A small audio-text matching model, trained from scratch: waveform 16khz input.
Rows from block 5 of the audio encoder of a small audio-text matching model, named by matrix and row number. Each number is 500 + 50 x the weight over its row's rms, rounded and kept within 0 to 999. All counts start at 0. Numbers have three digits each.
Before each channel's rows are labels from the 100 clips, of 14976, where the channel reaches its highest value: "top examples" is what is common among them. Only what is clearly more common there than usual is listed. The data: single notes of 20 synthesised instruments.
# conv: pointwise conv (encoder.blocks.5.conv.weight, 320x320x1), inputs 160-319

top examples: B; octave 4; note: B4
conv.159:534471529618430429427501473503542447634481520532490580491439440490472459565499462387482463457465476456506451513551458529457536556531494473551523481586499512479551615571420431457492561468453442468524422543465467583476450479460462456577526425489473457429471480511545404467513451534466462416537473552483563446470494503480543468515499436487546431435493465452506534538361436405409459504518524461579477484425468535453528470481523483358499505528452390472473501525524413546479474403416581

top examples: C; note: C5; B; note: B4
conv.194:477571509570401446522503429484562544603524522520518408587498522458537490466542461498544547566536455506432386406459477583510485454460511557581642426513500405477464624476441563485495668508494562504476477588465581602540510458529459551430453508474533448513512527472562456479495518500464540491510458426565533478521555489428447446465470463504520430488520532489460481518545525522524453524602498477606621583434492507525439441431522518466466449453418409546448479481519516430476485556542456

top examples: C; octave 5; note: C5; short note
conv.298:556501500387481433508513448553525452451537444504560552552455511519505402480554442426520444613491575532603555451530588425447471478426570536607555524480450557549505422431511476454534580494560542424458477556561449465557436507519489426481468450448460490503481456471613499509440492434463412472579488525515490542430475464609472494502547445555583509592462491476464462380486539536502533519418523447471476460526461465600513481521457528440469513559523561496510450509463457612536492498493501

top examples: C; octave 3; note: C3; octave 2
conv.82:463512509481561460356515584445504448523453422436459541490513547480625495550535522526489549496528509473478591525408535557493410474508516528547488403527489437456446509544415481488529487530544466450447533527472495600450509484540563479433407533521506512438468585609590579458501440507459527502514479464504420483525601486483441466440488595470537479521459467492543517462456532482451455475501515514512580474584473430471507529550477515452473513467507631454500486460471540406469468677555473

top examples: B; note: B4; marimba-like
conv.97:496486557473630455599647418539589442545533464476490521490480495485535509461421505593579503456375498476470455424470575544528445567516525495469497449508449487384458537539478557539562571528474476507539590501500477577451498517377600512522471600426548426463500563421522500531467473474483479492582542541514541535446450502455586518511463501526450438514496392432588481499549460529447398459552467397447514434573443440479401503450561508526490441527491400443529487505373540471565507476527514

top examples: A#; short note; octave 3; note: A#3
conv.204:502510613453436488471412542472530466419501424463512520571530469464541536556515454527487442488487397547477580560593445452484470489465517490401550524532456492414464503456450479512567490509573419531406442502492531491564524493486429539464471516500526433480513547476476490408439478477486481489538558427514446473469517452591466510567559475526511558520446473578481494506435519525447523470497480438460435472583479443409468479393444526511504522491452468461466494447453533537578490496431464

top examples: C; octave 2; pink noise
conv.286:527467453413502494468471501514519548476508517525512505528554496467508490526467556456448516480516493498484527437488533497472457471523424477493478499599486569522428551489421530389446465405498535438476505498450463390469484506607450474502478438508483521495464457617448518501565486537460547511551470493584475550532471546640505566483595490498534479539469469455450466372479513525561553478501447402432550498475446396466423430457518464573360521544532491532470502428457484420395444542429422

top examples: A#; short note; octave 3; note: A#3
conv.171:435526532604456570585493408479539490493515545550610442458517564597496494520400435491458425477593414537433490444514416479523517491501409524417514531360475434524543446517373486444495454552593460448505583475471437481493421444502533490475542524457539467469596609480549499565478425447409576478413490529548492549445489472545552448539471508575556528477522427535532441548418556364378515503449496551523495442573470497464620499441467488562519463494489505492461444514570523456519435457466508

top examples: short note; F; C; note: F4
conv.234:513536571468470503523550482486470519557478430465500536532518475493538530527528600468527501636411448566535564512517482506452465465462547464695593522432512433454482453502607483520509592554485433508452515401477452476466510425527413515478487501454494511483492464424493506492478464474473420519538433538559430471521515492440448460480429558522481567541561548498425429516542419511496451466455500576525544350537435513513482491488536519560501547499499455485509492494479528554462432583532559

top examples: B; octave 2; note: B2; short note
conv.142:433579506472622664561471515553585510574509485544497521549527430499411487488505498522518544464498524499559487442535563467575545450445473546502448509501488536499431517492581541500546515434531493528550487548497493536485589470508497514532494547426492544457458499592555562469466496483442510508395567474434442478443487501457476488426443541483457493503514436521428445499527524434539534553427451465516488444464554478466479469538472451515433467544528478471460543498509507478502461544559459

top examples: octave 4; A#; note: A#4; pitch class: F#
conv.216:417543491423584440555450468502497551420420520565516479512507559472502586500455477564462537589429538509436604430517377494486490435546584453471453485517401454457536503542459553493574537481495446522512473495612418523538460543459480559487563477489559474508494477466489516493459473480539561450492506544502464437544541462503492492517337476496459478491504474597443488541486426487483533509440526544540531431511463556458407519486581515460518435459521536603498495501509593531508503504510652

top examples: E; short note; octave 3; note: E3
conv.115:450488530473488487385550545490442600488556515533485460538467530576483494461502494562553440535451458527538454520450499470559548605528451440386597510449637427497537596489514535504456531507523478543513570553541431423476496477479529492445455570537489493458455470415458382532580502509521611542568507350540550502504561485468528466504544568541556460483531601537422572475573585442499470572578480400555542425517526550534525454459489534539527454510509438489557505549512488472589447485458524

top examples: octave 5; C; note: B5; note: C5
conv.137:532451484497482524458507539568466592452523517522534585458534549550506521392366466513602443612463592430436412454498486543554455504511536508527635522422428472459570439525557470494482628454475489413557547512511470452431529455596476424562556558505449462404516546550571469522505495418446448523551519515493503515421451510514450504503441486383512460513472541583511527518597489526447517418489425422560561476547494483468454520535537475545555452430540467473574445506519412554500529505503479

top examples: A#; short note; note: A#3; octave 2
conv.80:541482478503490530533520503453526504471513506515628474410478612646476519500564453453444377507417432451426449530516425387507523477476529488527598625468502530444587589511473465471556560475583492562516586464465368490479441522440484569517510480603517422518460553568473548525475434463472472471564445476537542532530516549551539477513452458536475580555472504467448463454556574552591478513564545555490525436559633509484496561535477466437621473479442478505480459464380484484527525473555517

top examples: short note; F; pitch class: E; note: E4
conv.239:493493469491519405567428484543543502493477441468484610574459487531476506507518417494539487570422530484481437507521574481485494516450487492466487534442497599475486505513574485469373519474505509554443524478573429464485572487536546522513453458475537388594446481629475493470519523526604561550445446522460583504473401479543494496534466445478524493485499557449401556542516578424559421411552526457426541445429464367511558526632463471486483492428473513558504532495531502447615466515526458

top examples: E; octave 4; note: E4; short note
conv.301:473543537534569488472506585528505420433418514533439513427507578423481454543564496491495480492492515476520520495466489579554474429533442485557512481475600526537539511477446539453599530469511498475481502596501407534524614447460493540423488578516493447495507466435507492513515542527415684443534516527527540449525575515573579488404501556555445430513523507344394411524465556528512614553557423507548487464573592482447427568565466557535504464531440574468468473550447538526479493501480473

top examples: E; short note; octave 3; note: E3
conv.70:477493420394512440490591483446544476469443612531509512548593489510456478484552502457581497413407472419543460492499516436515492432467488573502511601428705571557451526611489464434553445530452427626438475479505447489461459449514560470459460590563537396534475424469516492555544551493518596415490552455589524437498507481497428479417515492510470490508544430487511480447468491538500502402529573554518477511532503470472497447474439437485558438527438510557478520592468500454414494498528492

top examples: E; short note; octave 3; note: E3
conv.156:492562453532472536515481473503608471504479471518482482457473582410576530537551622445539479520503444494575432478561432452564491448550519490559452473410593499525466598496495535465453502517477517485510527476482447489538475497532510581510469591448484501553531488577524577470479565497437530382447422451550563495522539473540485533446464501507520452469573452509443539475470573401528541581480620412495518460543489449415601510473448525540495500493498509508482485450568581498488584464432473

top examples: E; octave 5; note: E5; short note
conv.275:523481425549510485454525440512556492530464513503515579417540473489435467547475458515460477421439478461443526536487483490461453495512435536410485517518503448420441417552560524479509559364593476518526453453487501494521450463543498487539515550472493419519553479404508509532451521493440567468415581428393481521574415533554524476512547526482503461408483472449560481446542469548569513492437529482577604442484524543462516553545461513529521458458486565505449488496542473492551487558547439

top examples: octave 5; G; note: G5; pitch class: C
conv.36:506383500437575482505540518479466522437537486496428452555522464472551453426532524566549561500445442410487429535537532540482468477525404585501549510478485443448549548550566509431538509458477377517516562559497433603536436573599491498560450463541495507539495475464431437482585431480476398542479453546465577380484458606488472505558495560492458525495421521424402490508542559479416441552442431507409536608429447501513557556571511445418597457521463474449437457437470501550546491479467467

top examples: short note; C; octave 5; note: C5
conv.103:563397472527510514432554478428441511558517461537526532524459496541559503442575452559431486592557542501539530584499520454467531536491452574471527499444533468514455502476448486407492587502468607415516465572492454439445502480500499467459445521422507521588497443555628579485474484413487481578483510496445489485446600443590572423546522444479472537496510461511495452503449500455450493469449487464525477373526527516499495556645472490407524537486505449471506473489505431473490541530512569

top examples: short note; A#; octave 3; note: A#3
conv.212:514496462547465418535442456509403573545584420569486463502452481480550498524544519437581523469435547486531537504509478553502516473487452454481409510499498493461511430565533520517558470518416429495480483413550525518488477500566527431580509616469554474442555390544526454442460503476501526479534454503467434519514510431560477505484566531525570421499527536405556549462525560535490475514523527493531457481510512439561471526448465532551441529504519490551420543507403450471612380571505477

top examples: C; B; note: B5; note: E4
conv.88:391527473457568432499432563462489463496543490476487470469522538516525490626582486531522524510562510505567435439503510583551473443422531458505475488415583512469510603471523553532467534414401511502467511610520442445524573505550533467511492619563537482495437481439585467485378427550447459572453446523481508524431454447411406516460445580486578426476546494444422528482434539502538531435587459533466527412487508523453490521585544510489488482437504534515461457464523503571467533556472487

top examples: E; short note; octave 5; note: E5
conv.221:421518507481451473504516485404464485501481496489690419589448547511465472520498519467552502517503496458468616569457460444441458513436521544630513465461563548495507518403634477416541543454596440476563449503522521508490451455435553472586514390445517510590515500460572524442464417488414553456486478517410511425574524516522551527563451464482508487528391486505499472529449521481531512512420570436538445351581540598551508465478440444597419517463521595480504540467502491406570556534475511

top examples: A#; short note; octave 3; note: A#3
conv.220:397519535516449536453509501550487539563537555503454510479500330567488462455483498523499457468493428467373527547543571522501468457500525517465603488410558464477565445524531450522464470444569497450473566495469524492499501493530421535590558490511504453483493656570389385514345471460448516393496525487437419606507491406438529496529473488447405457468381438415517453509432443487476507485547558468484433461547513504482487524541468527505470381599479597556550518607536418463545496562542469

top examples: A#; F#; note: A#5
conv.211:551484452539560447570482493560546473488540441406476549617511503395474476502479546559492522456396486490560541472442516496459522434400440532434476523513427477492549466473472481601484426480512481520464495434464528524517638397437535512525369660495500522493504397541551537496442599515496470472397484505584452463574589468578497495496532500574542465486484533539470473566550511491509448456534415466476470499442533552492488584523500530458468496484460456552546492451455550404537553458453513

top examples: E; octave 5; note: E5; octave 6
conv.170:474533527541508527495484479464452383520493525445512363482464549538567456516417496513438537499517477501447543521539370534490468529545498453464431500555452549529466430485481487414521536503550493477498544448436410457546464532566481508630545538560454446546592428478578507501531565519504573488486583516449503496566450526470439569449481415453472475497465497562527525378471476502583595508550557446499564499439467588451645443503512463640558473448525529496531407468501582493460470446584538

top examples: octave 5; E; pitch class: C; note: E5
conv.271:516533417497486458517506524494477497472514471470512519525543523483541443510458448476555494609363497472539436490436579629484498529504564618585558546435464475464541400474498555505526583429527459494494531536522471475526534512500473572520556504544534471555485603550494642511429466473465529439472527483484501485475477511585588491493527475496498481396528525447584390521459448593452491483491462524531449483523496453452604535507470423584558543500508537499679497473524517553489492471408483

top examples: C; B; note: B2; note: C4
conv.29:457480624454494553518500459439502452499480499576450441498509507477473481477429469509517538534389487519494531463497414504493512422618479476563481502444505442444479456456532449576542505488540624497559441503429547470508527530482537463489495462508484539519477500556601538537571478477415594605501505469518540449494521466453411467412425434541456499523450498477445566553464513489530550387542474436595513518497490429486625534533488436508444448434535423487480605458456489478454523442457483

top examples: A#; short note; note: A#3; note: A#4
conv.250:480483498518542591532518528539520477503444489501441461465536424639453552435463351552523488476525468516466530477509602586586543502506456576475599510438497519597514560466605580511531520573432493443401519522513518519460534532463609535501551565504525467508423608465451338552478517484439517501445534531481459592556500540527622478467486523484494466490525482453580480504459484452480502462471527492538489524470438452443542498449447476501471423399423460555474451573473450436569427427428511

top examples: octave 5; D; pitch class: G; note: D5
conv.312:567530393532496543554503547470505466439506536519534496451490543448440514455436428587497486551554422507449542514502564438584507548452556580528498499495587493543621521540488400519448437506509442476493547418554573524581532536534463475378524500500533449547550641518466424427440406481399464444401538557547500514467417549428418472604438444427553533527426514490497424476438435441514445545613610573466519508532494451518558524455503453512415502527497455483448521492517464492450476488531569

top examples: C; octave 2; short note; note: C2
conv.241:501484514498497541466479560538438489549426479424534546414491494617553430638548564592498550431473551531522538487520497488462541455567522500526535526425536447451517532585455474435616490426509502488472487566561489442465462480538496558448523480386520452500410592552533521495561424509519460391414545456535512424491528588497461556565507459496470476548479517487522451474512462498603533488433548511542551552493441455397590525470457505520479541453527409539495515468517440436498439551526526

top examples: short note; G; note: G4; pitch class: A
conv.192:492494527471446493452534414423494457429620443501389488481472543578623533595480436380383498593515458511439507465491512562498541576463409556566467481447588571500487524603497535415478490486455492510533546425544459497472542466552538588559556520473519558531476502473375440598465514511450458451503540502502533546509427476500665496425496579529511376604528458539479559462588499473508494529414504579550538516503559468505534542608475473501553511482523478482498566550442433415468545556542552